Rows from expert 4 of block 3, named by matrix and row number. Rows with one number belong to one neuron. Each number is 500 + 25 x the weight over its row's rms, rounded and kept within 0 to 999. All counts start at 0. Numbers have three digits each. After the name is the row's rms in percent of the matrix's.
# gate: expert gate (model.blocks.3.mlp.gate, 8x512x256), inputs 128-191
# up: expert up (model.blocks.3.mlp.up, 8x512x256), inputs 128-191
# down: expert down (model.blocks.3.mlp.down, 8x256x512, transposed), outputs 128-191
gate.315 067:485470511493485491490511478480484529500529517487464470502532502495488482502547492497489476489490481533526492521502484469547506469515516509471477476522500484508486480520453513488515576486450474
up.315 072:471531477479512474485497532528527513454479494516507517512526469486466474469488501510467510481529554528488493509498469523497484490503468474519528537482450503497526527521496492519470489462487535
down.315 075:480480517546535499513482477503469496541523516468491484489487509508499448514547504502532504505510451528502483472549519502507481497512504520522543467482531544505511494498519489547503516516470484
gate.316 089:460466534529477463515523481473496508453481489516511499480502486501516488469509495496530449489488520482528488521534489531496526523527503489538502535513531512487489499527485478520532512486524527
up.316 089:451464537505497477498486484485543495482487468485487474472506519464509499468528498537507456476524495468494519516529519532519523501520515511552484505532532503525507486524490456508513498472524517
down.316 078:490545466502531499464474482529485473473498520495456524464510496516539516504489504524525492492485498517516449511494520416517511489489471512491446470538513520502462487517499487483505507500516500
gate.317 450:485499500487486535507438500514513457485547537507467513482503480470473469520519509511545526492490512495495481490530470494475490467485544516494520508488494534524533490505480500501608511506518496
up.317 495:483490502495507518502454516526509482488542535516471528490484482477493483519525508521542521491483499493476481489528478492457473478473541507497509517459474537507530493484504498488615501506502498
down.317 580:486451490499507491517474488491476479487545538544499490483489515501465479515490515519540522507494523505517465445499522514482480509514523524475490516472510494500494497537510526482511493491473487
gate.318 070:476496521426505513510511488506486518539505503501459498482513486496498490478495475475484478535523512517463488551491465518502473525511484485476498471463500477442546562539517539500526534525539546
up.318 072:524530499463490508507525469478475479505472508489539482506543535492472473481477461476533510520527535489539505512502494524511488506566535532479489512498524478513510523499494527479493535483542576
down.318 061:482420508514513525486471508490530528474469447498523513524451499489478528463465501487463448497475500483509525492490536466451528522467495507465535491534518502537519511485534530497512490475502487
gate.319 104:495485536488515549494477501511476526503526506524447463509477540479542463516494477500461519527488504560512476511501539488464523461572518478491494501524469486504543534506539484476524502491503486
up.319 096:498486504480505571504502505504493504500493535471462503514488537450552455526503463512507494476516464524497468483521525523490516464523488512507479491522496473479569522536512508487528486485504443
down.319 097:479521528501502477459482501446489512509545471517515521495484514503471530505494497501502454504497488498526471486479498503500494493471493511496447476518561512473493489525531521505531525498496537
gate.320 131:486456519499508523480460501517508525511529530529554482491497470499494511502545509508517470520473477446498492484468525529485520536451482515489498469475512483528485538502526487526568493513557445
up.320 133:476443504486492530509469502501519515503514504530534483513478512498506507502526465518538478483488480478497478507495498549472483481500504510500458500479510500548494547498532454504556514497518504
down.320 132:519484493520497485533536500526516464508513523502491473490512506530495501541454463488495534521510541484518480477507491489513482461501518504476492510487494483467484469517511497493492519538499512
gate.321 051:520519519508505488466461516528491479469515491513482500531474538470503507511532496542526486514551515537487451451541459463538487507503498490511518523515512485490538527472514503496497486505490471
up.321 057:481510469516490528526490494462574522527546510519503460530522513493540463506511452505498525526483488510527517533494511514481509455478505475511493483532505532490524513520511505489488519515469503
down.321 050:474467515486528499483483531493504523499533531499505490471514510541513509466493519488498526479535486460486484480552524494540500530499518518495467512522503473477443504527499477496515469460517465
gate.322 084:506515462499486535516446493509510521539531502575476535537510515468532521504489498510534527497522508482473464472465491512523531507514508521473508483523531455454531536501533495442497533513497532
up.322 079:494492510517499467455499497460509505529473504516503497503512453553518435512524511517507508511475487499518490494513559532507518474505482518531477527489505509478451441507482511495532485491524493
down.322 106:500528532512489488463480508508504522558518430489505508488480507477493527453536499513493481485515475501544498508555469487501481551524526543467472482502538481518473499511515509542464525485499498
gate.323 075:458502525494476493522480535480525484544506510495467501465463443539495505496500547520492483459492494486478483527489467490504496520498553506520456489500499485523487567471491484483538471479500533
up.323 069:508487528491482474457509477473518518537466494536485446462466521497474447532488551506493476480474487523502543495528461514501509480527515462504481548509460538522484519523479519513500486460464500
down.323 086:508522497520509502500524494449459449508500558477487500520475519515527508506519464459547523485482481492438489498486552460515509492482505474524483518477479548478483472486468496477519500518509512
gate.324 588:489475498512446524483473499533525486494476462478516510496458499482510512457467495503493479472498519511521515504474492491484519480491492459511505494533469517550506526483509467515543494490507522
up.324 632:488478496510449531489478507530518489491483460490522516499458501483506519459472501502489475473497536510515512506473490500487526485486490458510513498529461513552505529481502466519538489489509515
down.324 445:495524493483507592458492491509520465475518483480500516488503446508496500459489479507509482513500477517493506472516496472496535487504523520509455475548456513550524526488528450498530462520478526
gate.325 116:472523472460445485518460505513528510477505505507491533512466498470531460513497501548542521505508501509484467503494475510466502586511541494489512507486527511509521504535508478506515508519504509
up.325 111:480509494501494518495542458459535490480435516510491494510515499553475478508511455505488511487528521529497461491534484517502494486514482449516544503506506457485544475510487480488478512523494524
down.325 130:477488511518540512497498473511513517495522524499485496511529504519500530482484496504502514502510444529536520499505529488527496481505498529461455492500490496475494461482495514476528525465523493
gate.326 037:495514490491482518508487524532522521480546447552491495499493504495507551471462516508457498534516489521470511463543516503482483495527507503541512449532504435493476536451568511502473501556500507
up.326 038:535518503532475472512445453499477532491521525519466538504516479506517455539543487492531492516464478470471491466470486487516455479508504527509471504468535501491448469500520510532493474473503502
down.326 035:462512490494509506482493496517501465510483496509489495484448493451462491483511532520513499463489535546526489490481477502497476521522495530506508478503507512522477510493499491543503501472481490
gate.327 016:534513488498494528474501498542511476493490506483494481489448486546493521495522477513484523472505470508527543506560504508510482476492486507518438522508505473476464534480518500519495496513476465
up.327 016:498498532517494512521472471521485531478526501504510456494505496502485528552478509498482485519529523492522528492503496555511507476463483501469499524487514527502454553522476485508523520501495500
down.327 017:510565508470471537466504511530534463509499520454508501498476484500516487497512509484503501501536491482467479488487503453520503463546465503501520518480488474484535481498468521471518544488492506
gate.328 059:485452500479498491541498444525554501478458500486477510480491507466473484518481503501501464537519523512466484535484497542474528473517487510528450534516550535487489516469477524534526458454521529
up.328 057:491490462512482501495517454521529504523522504492479514547488509464478510475597491464519532485526499505497504508537496533488496529484516539485528487531525507532504466533485512527456459506492520
down.328 055:524486510534540472453505513503499472519518500485508519451471518499490504488453542478449469519446513517521546502465528492513512486468479504468496510546461499477495510492490505492489511515522544
gate.329 030:465476532479484496513446491497477515477523509526485530526480516514472512493500542507493463543498475505492460509512502458489555487481530528468521498523519437468524536513509515511524488529506527
up.329 029:512465491499522525488471497525492518531503522511490491517448495501498493477490482524530543480495530474490510505533528485501501527504471515475518491454478501543472528529533492465526502504492526
down.329 033:452471549484499527536529482506520461528510492475544475495486498478492516480490492487474481539485467500520486479531443503468516548521470512509495511487490510506455447523504546525525495505523470
gate.330 034:545506506531536528475484532484466486467467467526514506491494477502500479506508467502486484497487475484529519517470502534465552506486522450472500479480530515498471524473501549501521496423488530
up.330 042:467510486500445482478491433519491499471531498553497490524514488459527471494552531506539486465518508451516496498530505484548474513495480462502510501537494530512488453510504516496495539502462514
down.330 039:544514509517530547495485472476484506516528499480481470448531489542457491470491496464520488490475485515505507505523500519526500466528498539519491498494478493483484503453507477465484477472538452
gate.331 019:472493497475451573502544519539488498521502527506511490500494494481495520466495557517535479509518476503485553482503529500457503486500533474467418468480514468496519505496502534531512474503510511
up.331 020:497507486483541492534468513534501522450549484533487518476504474466487499540501480502468510493451526514502467511514507498542487505501509548520526486523518496472499476487475480504516505493496481
down.331 020:464473527501526481506459456464482442497479501564501509521503478458498496475524502490499484504523479524456487540505535505480540492540512486465466523514464523499522458472492515534524529522496511
gate.332 078:510525485514472530499524516452516482464527508488450519483485473509529496496463472508583572483489527491484483495490513491505501545505475523518451508512514492490574483541484516527501496533452514
up.332 074:499521504501469528549521543460422495495529518483487491530501500476530480510539476532529490512501524518469488446516513484475511501511479473454459492479453480524502481534480495468480491510463502
down.332 084:525496475493519518487481533477505467491468469511441531536492467511483567498471517498550433525480499503491472515503525529521531492485517495535506510529544492490509446536470521533525510496472532
gate.333 046:468483481524506542489482509500531519484447531512515522538477506481497540521547530504537503520484473536480508503437524531494536460479465466507476501498505477453490521500531476515500518464502492
up.333 041:487512505497443525489489511524524461500545562476479477475517495485506525548522464511503507556533499467520517511520502544500537501523496487527538471522524450512489519507505505507520504501460483
down.333 044:534490493500482525558529489483478511493511471533501494452502517546479445500498507487467460472498530520531505512499525492492522473511484528481535476509485488528474482541485480488507476508515498
gate.334 057:508516527514537528532463430513511497450496481498469490506490491469488467458529450496536515515516494482474535477538474493516502519483486496505497460539531493506480495514510520468565492453513487
up.334 060:499485526521465530493494472532482540476528501455509501475452481493513486470502492525471491495499501502497499452460476451546538503484492490518493495542510531487496506529513450502513460509487506
down.334 056:514451456531478477531487495494538473507538457506473509518484529483512501522477514499481495459524521487510464500496492487498444475513477487512522537494495489534471489479492543555525493462482471
gate.335 106:497509475524501526490503485508504541560530507528507466501481514543534527495489534496502498492518565487467461465541500479537519543503468494531470483520468509462485442530490508495515471512470499
up.335 094:490500521527459538524440523507484503518491519522520503509533520508474528523503485478455518479494442497492482484506489496473493522462466495499523487492528489490501554515507509527508485475489484
down.335 118:484478514486509519487502501504509567498442492525492463457481481458487462548481539475466519519535568503503449460551508525518499499523493488488509519513516493480486493492488515485525493470535442
gate.336 064:447480501476472558499530478477522530501490484492520510524468528511494495506514470480505481512514496533521499463537522498513505512508510531511454508466527467487505553524511490501515517473537515
up.336 064:496495492485471536505535482511506514519490487486475452492488529531479476502494455488500511520517524520514496514510470521512481503502479473458458510425512489477504519524501495499489534490496522
down.336 087:442477513504527516499476481477480495540496529487529505508476509549522545491541466502518440518528470513527573526446473485458523513494497533495466469465513486515459490505536491522454488488505486
gate.337 071:448491546506455535479516500474502504496499499536467495510483519575507514480466511466469478520469490526504475470479463522488524500515515501463489525507516521475494501515497488507543468485513490
up.337 072:454513575535491510509537489513469480515539526505494515506524546470500484475463461522471449518440474483468526485477479521486495521539499503493480543501525470517495475500485464502516476488522508
down.337 077:490500480499531512484432476486431494521494494448559465478517495467471507471513513511527496526519523503507491494490507516497491438517510555496524483464501522518508502506497485528543529515456533
gate.338 022:506447476501494527508475565501521517470534496488521508507502508485496487457442492523466489524498462538472483470484523511506523478527499509483514504501539496489540529463471534515496501522472508
up.338 022:471493545518509463521501542516484515518505497507513497512451467525518549504478516521505518490457469506508536492512489481479496505555519503500506510487493504503487495524458477481539513515493524
down.338 021:489508511486497526484479501498455492531543456534502516463476513440498488505557529485531474519495481489515499522473479493471508491502553516492502483503493524495494435529482485499493539467459485
gate.339 071:500504524495507483525484481520512521463511486514509505499535457528492475533497479555529481473500469510484494452492507497519465497503536539499495522501474494512487463527530458506513473511511503
up.339 080:504526576543521483450480486507506503502511495495493482488523515518521512510526472488422510544484498503521532485507534507508521502492496513514504503540501518480491550492522531484473506489482480
down.339 078:490514528481501525471529525516476505494490516513469491472476512491486476511502502513482507497467496515490475481515459458461464485491549455504483495499506493501503530476519497490499490467497547
gate.340 025:496508487494433495466497505533531490497513521473459509510416498533486497489511513482506503561503466489483433491520516472497511513474511525472476479491504547512457514484509515525536528456544467
up.340 026:441508468521458498486538497517508471479493543511521507508483468516506482488486501540495480534465528518475488518511478518504528475517503521486459528490559472565526504521469525516540528510517547
down.340 028:487502498481507452534547528497506537508489467538476495492488482488456495502448491498467522463531501483486504487470518485523474533517524515464446474527500512455483566497472488535502493465504466
gate.341 018:479511533472461438544503513469513493472532485497454494502483491462516488546532517493482493519500511500518504479515507539488553451514473505514487514516530530487458481492555509497487488541487481
up.341 018:507543487477499500487539520494471517537510465476536542454503523500491521487503480528516481515452467489461487488497501443493508497496528464472482506560507482533537482485498505486508461516563478
down.341 018:468471497546507480532507526478496508469492513509457465449450519506483528477496532513506484453469480485500467510489531537520538515508541502487507498480531526513506454484460471522535514487484507
gate.342 116:475500497477513525478500553479469475509531495464499477518466481516519489517505523524549526497522535491522509495481507491485505541534443530498458523481470502499486526516473505533561512498480513
up.342 113:543525485453543509511532511469468482494537499510462517500498477510516527491452530524555497495518542457519489500492502509477518522505490502504489495470476469517448540493525509498469510530524471
down.342 134:507487513504556483454507498513530529494485464494547471505503460525478483525548507478468547532500514495464516472517494464512508499525508496509536507506525476497495497453521499511438499461472541
gate.343 090:509479424495488496492481509488440528524472497444503559504509516464486530513471487481507523505530504504484474477504520507482495508456460534444470524536493509493491562526531508531535504527482452
up.343 084:474510496497504509509532473519475501548480523480471524509501488499478497528462485539465487474507515513494488512486552505535480491469468549473504538500526488491503539546508531529503493530492484
down.343 086:480511516520502528504517542512493517478503487463461501532512459466499498442500500448515454509478481503469501499515501460488509532483522481495529500543518496459491505543483524540538521483542488
gate.344 115:478477533523529496546483495446556501494500469501504514502505517507488511478532502466466485487494526503508527510541484521500498511484483534483542535503472494522536508517450496565522523486483522
up.344 117:536502502512500491451457503525451504534506496498493488524515500509528494519450493502511507500517438534504495496479502483473483470546519497513437475464491512466473534493566510474443481538500482
down.344 117:494532559489492513556479489445526467516458507500522505462492477461493494476548516508527493521539495487503464483552492511510501554461488515500488546484489509539478492532479458495533486457491507
gate.345 082:494481508487493489517480525521521534463512511466456509517507502509511531482471518491520508505486547484481448458485493501493491500481518529518513509473482480512492497555508483474484477507463515
up.345 086:497504479543515510483497481484485489566512502491523507464527488515519484518503473513474513506536452507506522519539505477510495478515496470477504531540496507506494496441461533527522499547513513
down.345 089:526468521492527467497489468494499477539531480489432469454488489501475483523500528516529461485478466528490453454461465479463502526500528502482515491489477477501534468507482482491490535492471493
gate.346 149:446489487508498538534511452476486509467495496530495504517526537526524510460483502498494489529471466508488528483531532497479451489532497511493482493458506523478474491529495517520542481491486502
up.346 140:503494496507523531494454525495524551481471498494512477475525518481541526470470476471477480512490466522479518489490490525438557533534511497526523509515502459478541541525494497481548506484521508
down.346 137:541493500485479509497443497501507459512469511471547488556485505530512463480528532554520503511497475491469529510499531506464466522542485503489477515466469514506507463482464517531461491450486460
gate.347 053:532487543468491532466533514468452499504519529525476487474501469470509512530494511499526505523467498468502485523463526500484465464513480464531471503527497454494520491497467469508512505504508475
up.347 051:491523511527491483509483485498488514475492500498518481514527487519471465512492478485549469522479515508484528496526510488505512496518493462456484488471525491518507473443523482478530494539523514
down.347 047:529536533449503510486450527514530497521490487484479494504513468493508519482467506503515525522503542500503512491512502553503482500505514486484583476492489487555510495513500500511460517481507465
gate.348 019:511534525497505495447475490491510470533533500466528473470502526525462520476491499503519470493520521457515504512543527473531535527484488494457470503502469491551530478529529473510494523510504506
up.348 020:487502507523483483509508527513507486499481491430510536464471480466521501536479502506514527554545508494482506516515480472529470524472524510465547505510520468508490484484508515503516522464571493
down.348 021:488511499474465481508511474490532471520478473484489544508500483506482476522507530524468535467496512506505544475497466507533529504508509522537501518505519483522513522519482486530489483541483487
gate.349 044:512468519516451505494492532532486464498485532486485472522487515544470490476490508535490490514518476520514485506510495530468545489444487497524457480536496543490488501511499482552456521501493525
up.349 036:462477472534546485514485521508493473538515481473502503463476481470499490488506543491485479471503526483493465481497553498499499493544485524485456508468504435507502522523518503528545457518495480
down.349 041:540468510516490526509517493491485501483509566496482485463510542506483526502483462498520477494536489521512523502522487515493517511492533547525562480503534487493550460522529493477524512512512507
gate.350 051:508465478459482473473498528514490523522541509521496486490490509452551524501471485553520533547501490497478507499477512511498488490519493557501508492498538549464493499538515513497537521478530481
up.350 044:517446472481479486495520499509468522509506512520513481497483495480547537508493512505499492517504463478476476508493528519520524508527463537470506460482519489513528494509486485521505532502507518
down.350 051:495516537475522532492469476487508483487490487499527545479518485477524563471511477494519539488524554485482462498520476524482551513524500510489497469486464466528519481487474475499489488539439522
gate.351 068:470486532516529506478485484498492497487535485551472501530491536545478523496458472495539525466508529471510507491529500551565524493508471505543538508494437499514491512536496467480527491522480562
up.351 061:515480469468505497515496510529521481497488476483534531491489506499513513516503473529516521460502533495485472504494489549543547535500482521485468487490501494491442507503455455496500496499486562
down.351 062:534497520473507474471482543514535490492538512486504546495520548477492503506495494473527500524513484447510509504480469519520504508491486435538487522549502509517469506487544518513525443518483520
gate.352 064:492483494524509511433455478459507479501493464544471497487542520544525482508494473546497508500463467556498515526493459517488504469499468484493466511488511519484499481480511475481497451517490468
up.352 079:512496503473469479506471496518477494538468551495537488512472497503542505523522520484476520484495476502485451528524505535488516577501492545552498531505495481474506466529480477533496468523513504
down.352 061:481518514519495519516477508485510505489477520545474514523496533481497497467506519483526512505517505482445501517568510442499528500510514508472507495489480560492468517531484518502505531503524472
gate.353 187:496456491515513546450506507516494492497516478493517527496496494496491475475478458500515505516479502511503470455446485505507524503479527496480462511524476525550510518491463502480523428497509473
up.353 196:476443490499442513507536506513495507482513496501532481522471534517517483466478512502503517494472503507500502475480539500501536527511497492520441484535466504516511506491494516498498428519512466
down.353 214:482469505517485479467453513534511568492520539510544527484525495464500531518493474506507546522513523506525502496509510489493522497498484502474539492512551503550500514474536482464523468545469512
gate.354 033:471540491518493516511461491533463497506474490512495456518480501505486479493451534499463501498505501498517491500503488479513497486462520514535557515514496479514461495463480499505521575511503486
up.354 032:516498526535435493508471499463479522521512494516478469522517511490470517498535467520466526534483478513527502510466486494500481500510518464476532476439527479504408498472550453472525520531516564
down.354 032:522475484507493472500499506502513478453498527458511520486551485500512446497503518488517522473450536531463465527446540521515510447477481488499465518502493465464551480498516499516513491489501543
gate.355 076:529467467523493497467487517502500502538522516502527526465454508514490541469499475518539509504540504495522473471491467500509526518511489508480496479528522521532542443483511459510503499508466485
up.355 083:549531503470532447487528495487502514535513475510530512498560475479517478465522520523516487518519439510518527509515475465534526522475481509485498509464473456531472546527497525457453503503530538
down.355 071:527478538490509526524524528480528498470541475471510513484484518527501460458517493498492528487526493462515523490509537518489490497485474512495496499477463508516500488486515505520478454434488487
gate.356 146:517513516467479493505485557508515464466522515511526518497495485511533524474545475505519545501510531480496499502517503542531486509465531500487487511496470483465494487503507542514522509493453537
up.356 146:499493496540511497510560470538452462514568501521440490465486476471503449503480498485478487485499515494497480502546510453467487493522484487520490518515460524520561546498508482464508475535520514
down.356 160:514478506518479477510525478480515519494474437529497515469489487496489499449485558544480511491473544498524497496489525542516460529486537505488469530508471477500477469491444492557459530452527522
gate.357 175:501498495488506540508551477508480557498460524510483524481524515508467500482473530499546512496474479514479498485514453514488467535521534556468476525490457502516476485525505479493508462495479491
up.357 196:472550522521513459488489516494516497504536497478503494522494471519523542505512536510495457481506497485515512543524469500496522521552501494497526508518485483517453536475501490509478495550511524
down.357 229:495501498538481496516554502488512484462533458526438511521523540523508507474480500470500505457499507464548488494520521520538474561464477548485539511499482510502514503524496509485516504500515504
gate.358 119:551464461524510509518466502499526527522515517462472497511447508505503541476459534516508512515523490480500471504468505513477484511481514496511509507499469505461530447491521484532491467498493476
up.358 116:449495483500487498523534502527493489511505506517540472512496490461527451489537515472498472507487469515527514503485516502482500500526502505492444485523520496470469544489479510500497511514564463
down.358 123:530503509497484463506507509496499493508475479502508513525478464508492505528513550510504536512510486452525437499531438514503502492504506523471517508501503529469452499478497492537483506457482501
gate.359 037:499498483497491522476497497486506527490501501518515531521478546517494509501494515509479505519476532494509487440494492501499499493502546532502480502533522517479512518526558527517569516484471468
up.359 036:510462533538491477481516475517498495515501511466510510513493490565542498494521481481448467508519515497486455524504538486510501474502522520474491516514469494496546488486482487533464466481515499
down.359 034:528502469524551473523466483508515495525506515538506500509482518492490438494504533533544483500452478510488523494511477533512524475489487484503482542533484505482544500522524476528557510467486540
gate.360 081:502479480527474488503467513504501466493460484485522509500493539530465490514514510511501465484492490486495494504481480546470483493488514504484488494491495485519483516515535521529543487469499468
up.360 096:507518518466479566487482500518464478476536506521529515494494472520527524468516451483555498524510508485485511506469494516550481540474536541487480493470510463482509536478522467509518489501522501
down.360 072:506490511512526504529479493483457480515549533535461501503516490450482488519462519510474571489494489498492510446509487499495469503498518489485537490513483521514525491514510497534562467474476493
gate.361 117:501464484511480509452467499505535532502506475491532492492509496507476509519454495481514492479471465497459489505478492503490484505487528529512471489531479459493530507521502489529505499514497535
up.361 119:474548525473490521532522481464469508486507474456481540486537490523481444529474515472545510522455490498537477502550486491520520550491442513482514497536520461510540535490471516476518474522475474
down.361 120:514498478492483554484495504488505474504446501507501482487500489501499553473496516490452455483519529500482515520487459542509512526531526484443442452466521471488531515512515498503437491494520558
gate.362 063:458527508477462543545499529525518530476529520516478543492504500486446503477523481469591465499482452451499495504518516488487534490500544508491548497483550524502514473498517523486481440521485517
up.362 061:503498492485523485471491462481473475516494513472501492496487480513508526483534524526506489489528529532515498513478500510511516525494455525477465495535556481558420540503484501504504533500497485
down.362 061:506492508503497516507540493504505481527497527514493478444515485527518480507517519466512471502511498537504477530481485519544522516458511467477477495502514479464518529455470464528493491497499486
gate.363 093:530559513477484520549492454500510450481547475479552483484488464498502498488496476511545457465462519505488518493503472466518529503535479517518485511559507496463515507469507546516472488510509548
up.363 084:485504519490495481502455533501492500445468482485480488488488510494483477475510490470519499494476541493509558496491534476472499537521515501469509462459513496528516478494462506548539507510511472
down.363 079:476524545504526472467525438495505473456521508511525486470529483539488467508470504461523523530439553513495505497476500476520474451495533499511524526513459501499519472472514481482461519525489469
gate.364 029:473479476504531565501479513457493520477495532480503509508472529510512513503485522492538475559477542518475466485552471515488460537483495529493474512507464478466494514486540518508499482457480522
up.364 034:483494511453542513497518493510546492516501520528533444524493538515472484484487496466513525521520492482479527511495493510481484505519459490548501479532452512502512472537456507510490495496536522
down.364 030:485501533539485485496487503538457526495481502504485543484490465494515516503511507481521479478428526506483468488512532484473507466505499472469487517473514521525469447473563494480550525499452503
gate.365 026:517459456512529480495467514462481497532475534503494475495479508465447464462511546521524484465507487483551519478502499486535479485515489480561510494482515493506511475491522435512483486489457529
up.365 028:525485465506527481503485505478494509434452515510472550515494518497466501446531524557499535486472547518513520503530482480538517480500519513496494464504518522542507486534494494517494495523519520
down.365 032:519481497526516446476499550525522456492509471462467497511496544510520552491489445460510490496507487468510542490517505499468503464468526545518531504522504488510531501490508518529525531515543522
gate.366 087:489528529529503495482526447490516509491475489494472505502503483520537496471523500522501498443498524514477453497554491497529496520480505507491489506566500504508538478457495497495545520506511509
up.366 094:480537527491512488448478528464544522504479489509543482491493452509491526495507479489483518477461492522499515464506514470520470483489507460521527486516535445468467495479528517472501523516504506
down.366 100:471535507492481492482476522485485540460516475499506488477470525508483520470497490474519450511457484478504514514528498502468469475515530468470536433527515537493504478560493522486462518454514453
gate.367 082:470526513530483521481459532492509460484472534498469484538513495459472507546467495507522532525517525478498475509481532505479522532483502490495477527509511452503473471521516514512575500509487564
up.367 083:476509488524482431527521554495482520535500504504493541520516523436504477509492501466510497458513455467524488521546487529525508514525487496465520486493494510507564502483485487503528479493501543
down.367 071:508477541497505511496510530507493502487489519540468503502504498506485504460502481505514534521479426482515465500528486520488464533539494510477519494472486476482486523558509462481538485541488505
gate.368 020:519502565509517531525516517477473515490543497495523500528479570454486478499530519481549551514465526495531497490461483524508504510497495483491458551449504503538524463479500498508479528535462512
up.368 018:528503494515471493535530560533545463499529525539500487491480478532524524517542494539454467484531518533515507447473523486475469499492499498512517517523509499509487514497559451515492511454495463
down.368 017:515502472508539444477468447470473474485519479505476511519498484475509500490495496494543521504487556445518460507517489468564521511507513521442495508517522492510483502530485490532461508485515530
gate.369 067:486530523481526494483445520503449506520516485453496533522503480457469517508485521507545490492491481461550493538482507504508552550519531496474483499517492489490464474468520478493517490539463547
up.369 075:514514462542457465494489479492499492485512517527548538496508477529520547494537478517497547538457491509517531487508492534488523513499525495481486503497506486513465495503515504518477520513443491
down.369 070:500500512500463497544500461514509471551505503513503476497496477513497530501543524495521496504541528521510486510496486501515500472486490525478498514455472514511487486533504523495518513501488504
gate.370 058:498470517483519509479528505532466498478505482526505540518505507501487552513489490505502476454498513475509486492500517512503473534479534514481494482497471497517513467504525495499491509527489496
up.370 059:515524508498526460504501444456525501527536478450539508504492496481518544455506517492523498532508528455509572521506508512539495512493469473467498492530485537497477471538473506516498483499504473
down.370 060:493483489488472472532519449502479470483462500539500485425537479489529494526509512497510570493504489500502484519484491522517480452490509469506484482480458482543483493486502468548485477501511507
gate.371 107:485559480488483536517480502479492480497500542485497469513517490520470453530499473490549486488537481494466510533496506524503516522499461493494489516473520489525506496504460500521565513489504483
up.371 103:473538525462514504532464481525501520469515489502505519470541505502481515484503487466478537503476524504441483501485511458503523473512516538452518520518512509501455481565457497497487525518534496
down.371 111:538462457525515507510460496524464494463519552506478492511501526473494495533520483458533491486494540460490483525472511501525516471540492509507519538553453504504565514488550509498461501545525532
gate.372 049:528490502479468516475482477511483493499471553456518540513513508480527546487500505489524509513476554484532532528499474499476547509485486510509485510501521496501470499540489485529487508531489520
up.372 047:474503492509506498530459508478506476505519532526502484495515506496480470462502511541513481499526501455490474515473498480499520515490513501525519502489493550469516499492460500521468537460519539
down.372 054:449497454479456497494491530488541502490536492486453483466547524506521481470520501461514490478511501494516467525556498538513483498506509469479528487486532477480501468506511509494532490517458444
gate.373 046:499506509473519505522497512509492474499486499518472486528483487448531486491476523500506502526490504502509509534528531518477476504499536519470476529466486478492507481507500480483572512515513482
up.373 058:468488508522481469475526498509499527449513476494526510482504518497512500500523475475509489513525509488452458455482475470494513459485495496496515469516480486505562515489558508488476526510493515
down.373 050:496458486483502509543469520527469515489513528489522458539487491500496503506521463490497563500472496459507498533554520448468469502493500504529558499506489518505461477475546507473495530497466515
gate.374 028:507484532485513503484503500483469516473496490503511511465506527506477518486452496505505500526531483505530529463480518497487519531452539537506505504501478507483470478484512492512529546504495462
up.374 024:507496484461523518512524499472523455520453535489523502513481475545485527479505511502506546464496502515484456504519492503492511493491490518528518515487504522501475500502513502526469488515461492
down.374 023:498527502516502574526495521484553465507470438514463500523497472484490504509505520505491472546500472499486466500496523476502491488511509466507510490533535504480458442470463524493479534464480505
gate.375 030:505499486498482465491494526502578484492457513510468495442520567533525498480490468478540509467517483552515489524512470495487521527519481487549480540476450507498555476474532460463537496503488500
up.375 032:473467472511473459496528496485511470553498504535492472472569510520486479505545506497495489490551506505507497538556496506520515574466471482508490427533514520536491499483505524485466493520504496
down.375 025:460498472529494477493529527484502497443520461489490496541470480525502505517493490504496513512490488476507498513460555512453503504543516502471483522501489496509507521504487475459530504455465433
gate.376 101:447465450524524516471546443501478560494512496471484522502461511496454519470460470474545504497486539508461534546495517438511500499516494509475481532525473505490505571480503498482510488479507500
up.376 086:448459494486531506497518480491504506463502501535490442478449501482510516503516511498521533516519553500492514497530484536508490438476497491516489479480480479488486473529488508482485481492530530
down.376 090:507528505500526527514501496521485512464528496523520536489478479504476531543503460534445508514477484511495536510510503478497509457517485501488521556499502548495496486493514532518510524507497530
gate.377 114:499476466520499500490505505491544533478519505518475469457486486494526499502490515522507495526434488502478498494492507477514501499494510486465502506553585517511516512492495516452517486494486544
up.377 100:500509512512522510503478500489503550499518489532500447457474532499507506491489499480417522487439462513495561492474506438476507484529528501452499504515530538479507503511467510483554470541479506
down.377 113:484509506498492489493503455538508500495499480482511485480517464490509551506495509492517513488517503472496535474516478482472471509465499514505530496464490463494488488464533486536457545491486453
gate.378 110:526496506503505533532460511497465524488468527478514496526489513468473543532540535473598434524481502471473466473500493506477506511492476516490546492531538482513528538500498515469476466497515456
up.378 106:488543525502525484519471471510529462516495504495493457521538499524497506475482459502488483437526481484537494521527490500517523491508513495465500542503514526498507496514528484468492502515509503
down.378 136:522511494509464542493489517527531509476519521507453534510532487486470467522456506490503535509451522533478458500485527500504489521503501566533505484501481500493510489453448491525496516506485481
gate.379 020:489488475484498514541491473500513488541510521480464530557520482457500545502505496523476461468518538528548503470531507484489504493488482510498509471477463478523509493507472518512529507537508507
up.379 018:487515488506483475518480548487485483509509491503478495481511520453468495534504527497470488508512511486525492463524493472483459535492548483509517439484483539480500548513545547493516522486501470
down.379 020:541533498474517504468485498489503515483517473514478511488487491553539496494503486440526500510508535492495453443487448526468447445454528488495489476498468517477500517474469454490511475481485504